config.toml
model = "audio frame classifier"
hop_length = 160
input = "log_mel"
spec_augment = true
num_classes = 10
output_stride = 2
widths = [128, 128, 128]
optimizer = "soap"
beta1 = 0.95
precondition_frequency = 32
merge_dims = true
warmup_steps = 770
Rows from block 4, named by matrix and row number. Rows with one number belong to one channel. Each number is 500 + 25 x the weight over the matrix's rms, rounded and kept within 0 to 999. All counts start at 0. Numbers have three digits each.
# convs0: first width-9 conv (model.blocks.4.convs.0.weight, 128x128x9), inputs 80-89, a 9 kernel for each
# convs1: second width-9 conv (model.blocks.4.convs.1.weight, 128x128x9, transposed), outputs 80-89, a 9 kernel for each
convs0.0:520501465524471538527470459492511513518534467478487489520473483505484505496502500494502468498487496517497502476486514495477499536501500503468503522496481506491518505511528505480524508493454519519488502490471465513512517463478494491505513497462491483495491530482460525481
convs1.0:497484494529474461542474508482476495477471495490506510456494484481500472525559508476505487530520472477533582477496515459490499514492506510497517499498487495496492492505513516508516571512447509515533526486497494428555456468486530496527550464498542516475519531522515504546
convs0.1:482491516488506528513467491487504504489491482493526465457497484464493522487470560474508474486496486474489500483476520508501502507560523496517486525498545495495506491480491515495511490510583434490503536479514541502504511497502514451532530503476444503492491490512486517432
convs1.1:489514500482501519515497495544496495502508517518532453535496481478532526512500426472493523513531531481515588516455475509514486484487483473467494509488558518481544453491507493550484514465522499514537482491509513504517508495496469496502497491477541479504474463533482514507
convs0.2:469449508507477518470515536454507519471513522527520500520519497516481460459467463557494507480472474489510486496459504487467518508479492545526497490496452506513492505510527500498484502504554524508500472504494517481473530493494481521500477521511545529510501503470482451481
convs1.2:488482493472486465481518491483543510530539541510519549484503533527516498524522563511493482502536468477501491485491470478506505489502518469483488453488513491494539528526498514520520527498514519473535492521499520506520479518517470522500526482566480532519512506513538531521
convs0.3:445488469490494489501503516549473488479493531508492485534547500475428492582535509482513478531468524497522466519513489542530470439453465517488486503525526577489510514512498492493485485491487477502461484505448485504522488512499479486529509527507484496492490520449512527515
convs1.3:500470522543480488473521510551497505552433463520522472524504479542401470514520439526482522521534492546486524496470467484482513511485494510509490536441497519507466486498523478485538516512487489481448488456494477498510473463516498454475508488528539502487506518519539549480
convs0.4:545475511542471530544484501532485474468515501477513509476512472523497496490479475510480521520501498514505480521526479470487478528514463470559513484502542528538492487470476472458504473512463485473517520461536479463540520468534496511476502507498528550509539522485499483442
convs1.4:514486513485507471490474475502485497501516447486549513476499503489444515527504509495487530479525506458493540475525532505501532535517536483503497481480505522521482453499510494499505482490439466469453492475476490490497490488532488505474463528482466518498516496521474453476
convs0.5:501475508564519508507468488485512513518469497495517475471471481502472486534514559468494498488496501482517498506492497533478473488516524463496512484503509530495501503504466498497516500484504511505500478490503462513505522481470453496453479483557538517499488480511505517452
convs1.5:490520482485500495446503481527514510511506466496441468511495462517496494493495477479509497516502466500499550485474491474487481496504490451515476514504497531539513468464515503483481457494508511504460505478514512516508455498474487509488469497490466465532481505506505526528
convs0.6:499528500561487483501536467521507507509517492511492459527503484526481462475485497465539527527513528516484499474503485525474511532498468491550498500480477496508456561465499514540490484482493527496508525514496495503478510526493482505489503482501457508505494521504496485508
convs1.6:485548490521495465507491547494489517485484500518513495529479479505475472496496472500470530509494507507470448493478489531518488482484516526504514486504551518487525484477486502533462550491482542491513482490520498492496474484512492479487481508508509504505467476506483531523
convs0.7:494508471497483520489448523482480508547518479469488504479500470486477529523444504519498485555510462500524454505498490508512503519473480475457488479582458513541520501523493482531504528502492490498501478498483547499522519514472483495550517456492524516449547495492459482480
convs1.7:547497515462525524529521502514507470527489489488528507502502481472496500497508489546491469498481515455472477471509493457530481489513548533552524525514495506494521512503498448504497498532483490458493516462493511481488456513469449530484478525523501493517468480519510460523
convs0.8:483500497474511479525559472472481497512488511483517488501488460491522482538510500496524519485472490527477453502505486448436505500541475490499505601496480494527496526497465518506489522538500484487493479501492557485486500509493512482440500464535529494481505494501497480481
convs1.8:514469546501501517513496492476558568540558537454484498522466481477468519423489501493473522537540515480447489495473450574540502538515533474513518455447492515537504512530532528530539489480472511476519489460513479476479496507509495483493496502469517500504476500478500502507
convs0.9:464486526556551460494517523507472512511533492489494488558477486490514542486532537485530484455478508580511477509481454498505503564485475470462499496513519518534494480458493510490477475516493484473461515502499486502477495502470459537466486512518471482485528561517516504491
convs1.9:500469494501484524535499502486545491496536506503510491459456543502491487505521517518498459520505528511492476472485463505475512467489574480476481456505505490462450499527471518464524494487503519511508535479484504522534529488493491517486522476491490498507490460470530516534
convs0.10:530549510511429480529523483448470471471488532497469523508480490524521462500539489460487500469517514494513479499472492485481520475497514513458510488473489508545463431476486460502539506504540508469527457477508482502511544521473499506476495472499459521533497476526469487514
convs1.10:534480476568487487524512494485469538478471505501460459479520495495462509494518478469467515486448553522505475475528493527487508480502509500459510517507449494500493471516528485521478486484526500485436466530459503514510493486470530465509515474498541516517510517471488510538
convs0.11:492553505442545483463514532473515498452536543516486461550537455472538479522534506483507478474551476465534507478531522478509475489516541505461501457482546489521508572422509473477503480546486518496532493561460563493504505470487542493481544475530561479523471514494496520508
convs1.11:468467476501472496492498507483495481492461524468462531497546480509459481511484476477510515490450515486513502475474502474483504484489506466473501493511496513519496493443487483509477513474496483471527489514523459500499483516502523534501521535527507487521479526488487512478
convs0.12:465444480529544450514505580484530501467495495513482508469483497542473522539488489470560466502516534509516529490444506499550515532534460506568521536534513444483517497486535488497505488440517493513495512503491476492479536518474461498469469482488504494511502514488519476461
convs1.12:493532577499492501501463524493488448480496494519514467526562471505481528506511480456489484488502522503525519515504501450498536529492497507485489455494511450483474488489530498440483481526477509521449473491510519517476475489540527486494527510524511531495526488496478506486
convs0.13:508522503489523525507455534505513499541467491470435483478488502484527507532489537511524489506474509508492508477496473486464501483520479483522486502472533468551530520511521487481508460525405473469492491553473512484478497471504510454584553507476442436512480483554505541504
convs1.13:510525519495508426486540486511483489484486506537518554508454485524533479506503552524502498505490451469457479494474488486482549507475479537472526494447419554544496540542519514486498512552480517492473451485519482504517477488505483505523486544521481509470460494492518504509
convs0.14:492497520532491499471491471528549509514592496514489507498473532528447514486476511514456495488485475523483489525461453480531502513501506470505486484477466501474512533489516514505484500522497498481488467517499536514574496524521516484513451539531593508497503499494444485486
convs1.14:523511501527499484511490465487473465513509485493450489509474504511515527518528498512537522512491491486461483512513497520467508519505530500518513498541495478491499445494497453495490494488484505539524490450435500517556472487507488490506513520486521549541523549517521478514
convs0.15:522531500428515477468468533558538538498464479514514476552466487526501513488483560508498476490477484528517523484496502479479484503493500524501505558498502520520557561462468517556524510514560501523528503503498524509514468503454480505513471484543489502456505465478520504477
convs1.15:464492494495505528500517465466495486458504523504505523478482491494496463535531489479492477505470500531508481495498486501475530467498487490523530546510511536519540546562487532506460521542530499462493477506511462536535516504510519497532488527513477491501486504499471479508
convs0.16:530499517489467493517463480449448460523532517509546500472498469533519486473529537521535486492486462447469509515494516486490516482540503496496474554549513508489450551572516468523498423565547549511486496515530499513449549466493523467504499502442491527493538549524510491479
convs1.16:482499519518511509496459477546523494495531553473472486547494520530492498463497491516455470487521526493485553455464503517498493543519510561532503512494403438484517470474516518519485516473551496481487519523519502520493497511480497507462455483482549511509523538504505520505
convs0.17:470512498516501495466486514479507517491530561473501478494486513505545475489502486492468448479480525511517512499492497538515468534521473479519477472490508496491493495432479553482500488484522461516485515539525514519487485511450503545552470507497498535510492487526519475485
convs1.17:555483508467536476477530552510496509556543476502515524510529563502480526470500499491509464498527477492499473504512461488482469491494481462483495491520425487510524482495510527461517479493478429518549489433491475506494455525497505486510518463498454501492496496477528500517
convs0.18:511456470516505497502478494547468475550520511465468489445480478527532505443485568480503497482516466516537477478507482505522504496502482475483564476469490498495510486541482506495495523501496510494477496510520505492479523454492564517509520536494508469490484476510495508515
convs1.18:473512496513499459517593492460510493483507520541501517538549513493515499523500499503511467517518518494531502519462482524517471511512523502514498509542484457509439457496494496502525489450500560514494512505478498524504487466480462487487549492491479504465495503514472484482
convs0.19:476482513539551474464464471533509545535524492474502538507496470472479462524535471496508504505507520485447467504462500505564453534502511502512499503488570563497454551503508517545527482493459477506446472465530544522525517544475510506478488501508485494498486513532497493505
convs1.19:491497493494485464484518536474498441469473466477507526519521483435499513530488479457505521511483507492492585481501518505495459468486487472463465518530522523526510469481522487502473546478493465474497517517505478536453509476484481494476520488478497521514475511515524534524
convs0.20:489478477524458512511464545527490484532527455478474461526470487498490507511463571476544495491512474463492482530477501513490511530541531480452457490514519515523509496515501466495506520472516502504497501528499477534447485533507479486441519495528498502494525521495486506468
convs1.20:455509453480504519504541480473457451431509491523530508480528535519519543530529504478517502514467521513519549529531544499488495499540491505519504521496523522544472477498529548547527532465496522497520530508500463503481512472523477483490458507496496509508510505528486501508
convs0.21:548529500502508476487525543485500479503491540485441518518478472482516479468522551484526504515479484539485487481460512469515517453469473463477488506487474496517466498505524514456483467536518536532468483514500497486522506483474449473543538492523471516533440519510466518511
convs1.21:498514500549496483530484463512543491509464536524522470477531504541462486525509490490502487500484519509508525493478491510474489467520480478511495450524501472471508519507476526493492478509467476455457494501493489486532468538515475486497525492574528477519477515509495479485
convs0.22:512480478520459488522492480481517510487495502517486517454447600480414556565479501469498540526488534493494507500512500496449486447473504497486457513478522494456524521507480504514461456536522517458483541453508548489484513469526531456526520470527485489484484461502507477484
convs1.22:492502492493456475506490559511514508574465503568499489550515470483510471464533537508473469543454494487502501494528474487524431501484491492483487548497479504493520511474489482542522459541526505497483441520499512487551572505485537503529519537521509506514494488508528468499
convs0.23:470496501465483555508526477517477507489438530527465500493488522455466482502517508469470479487462484559539474507507519495489474490494480534522502483478520524487486494483499464515484562526486442505556535490494490497499456510494487467492496477493469505529538467482490505487
convs1.23:556528537527463465489506543527522506526484499509509521528502511486505469493505491507481464452491469494507515462487520515479501510533549515504512488542514494465501463536546481519477490509513497500463488500530528518494486470471480526514476493498466478518502483526518515519
convs0.24:510479507491494500539483460542494498492494479467495442488496522473467508479461530493523496543482476518518498522526475470483506475493485522503526513514524528485480527506508504510504481472487520532533514516493475506446505501499500501496481485475511497477542498501500487455
convs1.24:458484488502483489467517513539488485510493515508521524480497544519514495503492500477430514520476509527497578513498463501489507502481489466490483497481527544528521491454466483516464519536519537541535516491531531507509473476509478489463507475509524468465507477492522495478
convs0.25:516556483522526502494485490515520487506485526478501506454506436548539515527505519492499486509523513508520501477501497525523517530492505482488511430455490563483513496530458525533516492490505517489480496499536447456517529502477495465503519510465475536550442507479482520537
convs1.25:515537455495469516492492491559511495508489544512495555534488491499543530495516493485495456520481465509507478546468509466476533497501515509501491529473509496482450521480489502481507509508472505460508548529471548479504538488488498516478508531481480505485506459511513518466
convs0.26:495461449476512526478517504545511555473458492511492522534531600513468494518502497531499504493469500513528483490515482549558501445463514524503512549486487486484529510517462508513479468498474494502536540494487483498527486493523491506489522508476514530490510494471506505515
convs1.26:495506531496461480461482511472480501543509548492444466446484486515501490403456515517487511522536485474477477483531524515487494473515523475538507487481481524499484494473486507517476480517513515535479512500499524489478490473520504473495506472495536542528509491480517494476
convs0.27:475521506468474490523472471488489491504507491496507529500510443521541497475483509493504511475475502509480470482501481453500527474474501505479548540470474497533445520526474530501498490508529508521500445486551490507469523461461586528492537500508555521451472477517518505502
convs1.27:537471491498472437470527529500463476533568531473483522479460509511472456426487512550520512501474511486533540511481545501496476495516519510442495485474493536501488487502552501524565457453484478514508483493532463529528526521503502507491531524491530486493534502488524517464
convs0.28:487508487489444493484517499466535496484495490527490511470501529484477513478501529481467520515540481505491504483489511540495494511469506487489514537504522493510535488498485481465487523501505462483539509480458490505508511489538483528552474504487461491544529483528468518473
convs1.28:473448525509488506498509537552502486534506511535518477528513524480489496524480489517503525469516530494505497541509481501548535497495522512496482481454533490478486499500453481525495497509511498473540485516476514486509535450476482471525517522472492531507502502498472502504
convs0.29:497507505478472481480492508504469508546533494504507546445469505537480460502509532476524475483477494527535496483499496500525510508469495478502499501456480502537565476528512502526508479460532466511489491521488497536558499508552490487533496474497510498484531516530487496481
convs1.29:466525494489539480473487483491454479493452446480504470514473476502477514509518499490519505497488521513505520472495494490465497469472471480494499504483482503514465459483511499471463452510504529557475526522537487520492518479490496467479512504487517489497500485495490490505
convs0.30:501456526455544490477461491493487513474487535452511493495510522486528474471485502496534484494493512509501475457480494470505503510493491522505462495462479492509496507493508511490478504504519475558457479536492493564409519462554454553494507529484495527492499508480534511470
convs1.30:471505519545482493488515504492526465510522492554470514543505537540508514505540499502490516459548450516489468560497555547509556491568532496494504495512534497535452506502478504476496490476494466506519499497467455541476521492512465590501474511518464477526505461525436509480
convs0.31:499485518508490493485511485504523514516496484490496458510506494509486474481501497486510490510469512483494523498496518519490485487468504507499503475454482488502520539515519507502492480476482467492447480488510496482470492509501512514499454491467496531529488519499463471471
convs1.31:510523495503491484459504525556516510473543506493515492503489497517508514539486517489490524459484454517451513508502518503481525522468507498484504489495493527508498513517502473513525488479441505529463495475486472521506522505536501475469527546498497497529482489488493512488
convs0.32:508516534480504500514496504510497516542482517507478533505509493475534520506541499488503495504472540495540506473456488483483487489462502481466487499512493497485463487494499465511495539527498500491486517505517469520523520497500513524518506513502498531504481546440505476559
convs1.32:500518510503484484529502521471511509522509499495487486494560525521465496505468489504487509500489503487517480507495498518496498492491512484488537517494534541527550497495479496484522523490518473515506484523485506452505503508498492490499503517486497447551453546508513520542
convs0.33:503525541556486486498472504537551501466434506547546527498492501497496463545499517481497514526528528528511500521550519502501501454489500532515495477505518466506519493499516581524491447449535512511499498538502470529519546488497587490473534502494497480517479513480534481514
convs1.33:464502511499487483445466466511510498489486510546476504577509444527532526505497497510514540490499520481488559513507578515505459515491500488485538513525522466504483499484522510506465440524529479502467517499556536483522501513463484516491481497484525489515524511458533509531
convs0.34:552493558516522570503476495514427508488461467491500485544570487492510490482529499474487502503484516518491480505508451499527500467494480515447481478519471483490511476519507517552490503507491477457494551509447495493520508507516473528514516500481511491495474478470507469526
convs1.34:516497499511479483503465443524490496511505580512527483504495453514487469495468491453489516519494493545482503466484469539516483532519465483542485473537505494515518515472495507493508523487498519485496505502481521513514539491509512501499530502522480529487478505481527520470
convs0.35:462480488533515495472451504512480503469496488462478512515533489511507472490484474503506526497516484517497482505505467502513477494539497513509472456464466491517492506506488487505522475476498503499476504487487456501543497499467553483519502533523531494472483484498487482512
convs1.35:542508519501536509500469456463494516489482525513475488492480472472517449498501466545501525514494474443467516531491493498475501502477463466494506482501472547503531511453480507502496515497502522547480532511526498439508470479488519504496508500553502514526531534551502524557
convs0.36:489513471540511479521527472485503486486525510494487474538453503494518520472474507487485492448419484527470519518472471458485582506460546469529501479464465495500495468506509508501487520495486553545495510480478481516448468513500489507509501563495447486480500466477505490493
convs1.36:496494490477492484496491515472454492506494523479491485471534508521518518487507505480478524504562470499481478500523506590493482567479512465520513515503463497559479491488487511515510495476501502511519498486491505543523455523540501524491498479511534530510479541512477490499
convs0.37:563482513462506522500518478495478485515489481508514514542551462438479495518483500491493517533502502523493482479532507503493468484479491489448488531496486480495509503520466525484481517515525492566486470501511509512493486521526502486499540513493541479462473527510492499480
convs1.37:465551464544513481479475528493482509518519515503540505490506531455503555558448461518522502477506482477486548503470495503469456504455472470525510487483507493495529527520488510518512522469473411512498513485487502581496534525513498471492475455477497523521483506491485523513
convs0.38:536497506552497461521555494507527504498533517474548493486486549502494522608416433496478496468524476529521455471519479468526506513486508522486494540495525466508519510498489480487491516526460518537505492518462520514489520422483565497473550461490489503518528483453485511464
convs1.38:493441488487510472487484510485444475456455499499502495515488514525518499518504516461515491565491503528500477495478497486485497557440477497518474507461490485515437543510510515469534534473506515472453544528487506500529487507546493527533540500492527511533501560460494482487
convs0.39:481471506460517542489493501466492492486480488507517497529461535529543484496506473482517538503501488477527491527521486551472460479524522464507483495519503472524506575538493506511472493482458532511494492553473487492475506495497536528511508495510533489503490447508531471458
convs1.39:441535508508473497472490536544519505524500510465520494502462494504493482470496437524485497496522496532446518486525496498491466525541515488483499477532502538523568489461485466481471496469494517515510519522479521485521499494500468496495446498429481509483490529510520491511
convs0.40:486540557507480499562504478529492524574486474545536459481499493453500494501459492461517541492491487467484518477544493530502493506453537521474554506456487472478481452620464411518550464446500507497469539498518547451505500515482460554528439506570479537494483498494483487487
convs1.40:468525450537429464483485470502496513499479476534464537511479496478504514511513479521496492491492483523517533512501464489533481505518478446470452492491526480518480490478473497507489466545542453531499485546490512474486509532559449508481485472464515530504466512482460497506
convs0.41:503458507498490490509500462488489492518513540480531507465454526501528460507472508495483507511481504495528512539487519508450459474488508539511499497510479503497523468487471555521484484496505502491535513516496522536506469486483581563453505468532518548511489508469480494514
convs1.41:486523495527475460470452474480499548459517513500475530506522488545520523568492425532479527480504510491476471520503467493491474518512480484513510536505559515489531480484485491502477481487496495502505511503488503492490519484498511463500447455516507538500499489496491512512
convs0.42:521484496478516492531538486497538493476524518472516510547550484454480483486592551516517500464501522481473472473536504499493468490526504515494462509537528480495488495518526496507530507454494507495475468471502505482513496445489486517501480502521529487478466457499537500528
convs1.42:496464482440481510495545542540494474442520493563572510522519510444488550562497511450480508535505479480484503490537473539489480499508514531477478482525495525502484513479479490462495486517516514461447553493540515509457497526477490482523474496511490449512512555537519500494
convs0.43:455475472517475517480503500564502459496481503508484482428511502482471519497483511512457448466538516501513500488473534476469514488485466509479485477475508527500516534510495504462503473504516491535482494494508537465539544535471462432526487606568495461514456464485515512485
convs1.43:476513485522469484501522548504512460492518508493544462507510479486507513527497502464489498495479499471531524495481508513493521494498457503513502482519503506486503531509530470477502518462490508512454509505504459538499506504477460516507539496526476483499524460526508497509
convs0.44:617561530478484500503500535513493475490476526508468529506541450491482503500478527451477515510529501481446485502499457485449514547465508534506503518514501505519514531514469500516485516499431472453539496493471500477509515551451432522522481484530487523476476501550475516475
convs1.44:536532517496542506477516499511498524506510442510490497513547539515496484480510492461506514519512479492478476506537562481506463490526475479477478543521493479506491471469490499501504546527499526511473505464468493471500538511474531494497501505506505502479450523499469544531
convs0.45:500483437482501523509474507496455518513500484485502487470502502472543489504451499493504506516522505485516499498494520464548518468511524500469455542457479480493508541514453505518502527504491478493524497528476492492483502525499546472525530475498467484507497499488471479486
convs1.45:499523455519549538509496526492492492457445555518469504495476479473528506457451477539460489523502515502463496489462430504496464495444467493537539504540490499500536516487487527478506501497506514509462522527551532507512514504501526491508482472522489498505470488522455519498
convs0.46:509497460540574552538459511484490516491455498489542553570556533500454493499501500485508539503487520500493465490506494511486507500555467517513505469477469450526497555541517512547491505437506528536473527499529463465456516510511499522522466512508520535548512508516511506462
convs1.46:486498490446480483481504457568509501459524472490464551526517448507507514457516467511518469505504503475486562507480483464510473458512483518504497513537468501530467487528519514501538447486495503468513517483480528493503452502486467500515466501525506480545521509478491500515
convs0.47:510515483457472514464494508504519455500523481496473515473556501487459498473493476539500488539525496474472459466479471506489516531466473507538484474465461485497499505525523514482503511473480475448500499509540484503496496524503510483509498500503504445512514467482464516499
convs1.47:478516556540484496503474502501498535467489522472474481492469460477478483501501476479506503462490525550526477532466495475532546524487525502540451572518482502479507482482456504492503523518471529518509520497485521500468493530500496503515537478447467538531536498453510511496
convs0.48:503500501493484481509520521491500485500503495466501513460416555580503467494487546511497542510495506493476468528468521518464484496512518506565519490483539502464472470504511465510518510491500477512468453526511521498519490511451570517521470469521481475513495499510525526499
convs1.48:492545532503470502473496518496511536553497522544474471445489493541535481516430465484510526484537504524447517514475432500489512487446501486560480467496459461534578465505459556525511533494476465506499480500481458520515473530545511508481487456489552511516518475487510509499
convs0.49:492463504493546474500544458474472497489486497460486508515494510530514460479513542546523538512509511509492482536455475500530449524517499476508519488451499536527479500496485499497531506513532555483474464489516458482515528522469487537525490506490474531558511532496482461482
convs1.49:452515489519498502484500473478481537528477524483488513503485534522490508483498510510496473432495502516569536527536511495566484535451492493495487527510496486504530492478526501501478482516514507483471494501520529514538497516500522500502542494481530527513516506470490443485
convs0.50:533484462503492510472426511476533511507495496467498482493506477515472486501516502528465486450464517502480455536568481498477463508525501513492474475465526532462452546545428499472499510535447536478491496474508499511471535541434499531493512481497514506499525509449478497513
convs1.50:416505545471489524557517494520506484496455548529506500508497484488499489503540513529475534532511501504500456507475466512526505448493505481507470486505487500470504505513491488524477537545480498488435486519508495511487498467479531512517459492448537509530519458484508495485
convs0.51:506514501492497478511498490492516493485486520495505495522513515475507507521553532519470485498489507479517531499537522490504485493491523499467483533515496493468460520484489531478517491522472483497512501466460519521499504501563511466565523498460541515503473485530508511489
convs1.51:523506508530495459487498513507516505494518474487522490450468449516487513496481479491503449476520485515478526499517494433525475541527539564478475539519528489521482518478520510524465513483502485496475504551518515514547518519481481535492494486505529559510478531502508494469
convs0.52:467490504472503538504478535493509513479489528534457438462470528486517535477512509564508540467471500465492485507494522511492459519507482450480559488511514520495503556497458516485505472532459481534483523534496532468489531490500479507483509502556518557459500490469472480507
convs1.52:465506466496499519506469504487540464501509473483473483504532509506504516518514487551528488529493510528557476508508495494505493468504417507525501530533533506523510535510512501466471514523492459457483473562502466519482492478483500506493493522505499533532540487499501492517
convs0.53:511506493528491477488514489452501484519447509514510524489537504501524482462515484480469460479478510534503458520517523583527513490466463528505490485489497539505499524505484483509479445524475456484500478543486519516549522483506494459512469498539518501537505490515509468475
convs1.53:493505487536506480470489513523514518507528502457499481512497517483524475486458510507495468495480481494506535464466491521508501522539535462483500494489476509502523492477504507493510505472488513512535513515471468462485503465516508494499511510497518528503496536496489526535
convs0.54:521481511450508509493495472499510531502520510534497471537474522487527513468464515494494478495525508523504541488504516503469530518491513553553503500485492539541498536431532546515404509525465470514520468494481522444506494430564549499458511446479476501489491524503528480454
convs1.54:513477503513531481451561509480529520507561492499457507515516441481499472445499459498474518481483486435489519444507511485489496499533506521486486510523479477499436521544519458536594508478472502506520489503523509492501490507504548528518495520509507494513562511523542508539
convs0.55:475523506485493512516473498463536438529456505530468487506505509522532488496500511490465505488526530468466518490522478541498499455481512476483486522493497488471492494473532475515525486495535454497538519501469527479545486498511512500505482488475524491485544464506532488507
convs1.55:515523459495523487533498503465505507513517475524501504506528497505508531500490535488482526508475486514512501507507528499524508543516505484514463488489514509523484462502522492478533455461497540515510552518500473490540505488501511501490473497485525531496529502482504534479
convs0.56:514535524513506485500476481480494458507524491512491517504448500533523530479497465519537534510505484476493468488518480481500502492510525562568547524506497540515514496481498510510477501507480518481521513507503480507497507503507519475486492482501503505511526515534485482479
convs1.56:527475502539495544515490500486511514500479482482481490496497493479469487505521445511503518469472512503487495481500486504536487513512516478464484511519483459496506525525509465464488450502489504504440440467493505500467529512503495546501470447481470465512525512514507483511
convs0.57:505482496544533509515500472495492476475527490520512547508483516561546494529520455472506496468471545576484537512501490481551494508467467498501508474473522492486494511490518520501480471526513509474478504495498503480463488506523485479500487541524487538523506505533480509496
convs1.57:492487496504508545488499473564535498492486521504547505481516469497459467454481474466515521462516524477438499487530532475495465513524508484524502497501511470487489488518481487509526481522546515499503511483507464483565482506504478466487491441457482487488511507466488515484
convs0.58:484511487473488499515485490531493501481489480526472499525506485506462496530473521488466471498504473509526536519474522546486536529473497508481517489488458510537568486484493487512551540487464461519487511504507478472497448472465517561510538475525484530495504517488501491518
convs1.58:477512518494494519543563504519495483481481495499571470462508498498499531485495514505504498498514500547480505479507485469504492491444455487481481516489508489486492500489504517512489492459489518490533479473491496514506493535475465495518516499527497537524542523535515539498
convs0.59:506503496513490539508514485484525477485509498523510495499521453523501497503504484480528541556508468480492490506496487506512491501496456525502501531517518488502492469458490546492535528513494509522488502505511477480485497506504492500479503476496529532492519490510512517512
convs1.59:494439525499473472512460494498498504458433504511474528507482502498498522488495504477530514497457484477502535536530540497507490481518485505514463475445484486492498489503487464464460498475476492518509533507543515491524509496515490526518479488508488474502491503480491509518
convs0.60:467455486492506571535508505489517514493494513520480529504524510520478523485499545465460523505486512478498534482508520505461500490496513528479478500513517526510508462521467485470455504485520524496520487463483467473507498489492504492484477499499481512504484519461479500468
convs1.60:496510518507492511503455482437471504547503515514495498474523512545527522521505481463500471522482494478498577474516527538513491485507465489482507533507521478487491506515476547540489496503513486486495481458472507523542468481525517500472496481420502520485490493497510470489
convs0.61:501517490507494497510491463479495497515515514528507482553526497481490472487461525475507504532522518486494487496519522517520497473478464511510447446498515499506556533501509486513491507493485531545535503491482492483482493502517494508507497495486495471488497519507488512529
convs1.61:518482499491502512514502502526491516556533506497530477510474444502548545500506481537495518517488490513499529515496505486487512526536534502507520487506503489472502496509530502518514535518475441479522468466515537477489487471511493520456469501508494518480461485476510487503
convs0.62:489503507491473512509488458485492490475464469509459493486492510459511506466496503449472474549517478485506502496508487516526514466493499509505497487481446509513512535547525528485456501470477561530488492544498465509501506527446489487505480534493514515522512509539510497531
convs1.62:510526523504498487490477495484489496486513484500464501485515527536487531492544548468486528482546452511556611478504534537521501468509516527540489490490487497527497505530509466468535518453528494476482494501538493473497542475532507450498500481464496504505503488479496488493
convs0.63:516510541501456550483488488481489486489543512511535545475454472517498547523488504512511503494511480477482480468508502497480516473500515447461511502500468479480497466511505514510537496539492561530497471479464470536521456512503515495473482429581494491493487504503534538491
convs1.63:500541493455532509522513521519546576469537518494518484483530465525493517502480488494484484518473551478487498524512486500488523516503496483503494506428518457496483487459480500499539526481494499485540516488540500495483476510471520477510518527515472490453524512487544521501
convs0.64:496474495479486517492536479507503503493476496509488489495531485567485488475514495465479479475491446530537484482471503515515529512526508512510487470464485495518497472516478480502476465482544486500537494483463491531533534489499480495468492470517497495491520510512485520490
convs1.64:539505526519498468503518512463416482500531506490514513497512529502504494470504513535525483532504578559572521528478548508519465497463490534537503497524497502520490533484558500493453516512498550533490505483505492514537494494481531500526495537443508500470520473464489465493
convs0.65:513529491487508512459474440458508509528473463484473498502483471504498512508482479581457497491503504476492522485475521480518502516506464533531511512498501464467510500477468478479505511494565477469492527523509464481474512493503506507530522488492502532502481519490474513496
convs1.65:553521518513513532518511494495486473522538531516467468528519489510492548490561530486521499515513504526575530498483543502516526517484522471480519506487526487488515449491507533462463504490463481432513512528476493497525466517502487511493472525535491506522489527527523498488
convs0.66:456462448463511503518529470564494500511512512512499460541480509475490461461509492498477484531499537523475472500520494505500496484537483518522521495518487472521502423477469506488477490530503532491542534493485495492481565530491531504507514459477486479480484479459444486515
convs1.66:486483480500469515528486496505476491454470503479499497547487490507500480502503455489515517473502501506485483474473521482500503521513527531480543480496519521501457459483500485480487521494460474477490476518528548497523496479521469519504511493489499494541505521494506531467
convs0.67:497502532501533487495495461500544489509498459490503523472480515490464499514511496521447451495496503491475490506440474502523472526477495478538552530498497497496503529501543461473484491476494513473522490493477498489451485517502477510488504523480509534504520496492523482454
convs1.67:506488505448481497502463498546477491533464482499505478472506511498490490506572474506494497504478486544473503514484451488566492510487525525470493496486474482454494456522477447527471530527479502508525522511485525474480507523529485481475500477459510517499515503569487494516
convs0.68:485451493536487473510491522514454502567524530509480504532566524482455468541506480553488461454490548486513486488545480484503519497501492553492481514484486487502507533516503489494463503499479542523525481484477492553520535469489491463530538477504508531527480493492505494498
convs1.68:516565529520516488502519483481475462485507497474500475512522495515469478465512460510474544453508520486494510503488474486496518476541491516487521501491486473485496507511449500500568532452509519519532551531524454526523506478504509514484493532491518495495495521500484490495
convs0.69:507493477514505508462502450495495510526503518501559527496439496483499523483498464456494527489554491500485507498489503531491490495484505519489483493504530504474466503512491488510527472535537538489504512524480471523470508511493503504513519487479489496477492479467475447417
convs1.69:494496490502477502457474499510502540440496451496541490476525552484522493528486533488462489538456495512470532492502479521498469495503474516512518469525454505513496489481488539458492495489497492480516520516498490462537558526486487524503483513481531495535488471479504512499
convs0.70:488490490475522487492496485512514516531485493499506502517508461514499522465522469481528534532473497535515511462500480462465476478479500519517498467512502496504506496504495505502522490534547507505519530522544543459528526503486503522490510509461499515493472471479514487448
convs1.70:495528501471464513483505493507484479470457441436492457542506532496480505522520504474509455508487492491486547527514527534501540484567495510493510497475512525502488448472491493476489429497445523495551549521508499520501514494500482494502541498478496495499506495541493525494
convs0.71:559547471486493512487490487454505495499470496495463545484467525488465490480526487457520507502519508512517463498472499496506489460486497462483526502504540520482538539478488517513517507531448580473514495494532502455502501542501536505516444519476548525504463500471518509508
convs1.71:500492526529494493497484494518517532520488496498480501529475508523526483533486497526521496502480494485493485495485471473519517508516516507494491515465469493503465465541499479474502500562503507487490525460507484459501504458531476511471514520487524484492538509499508513507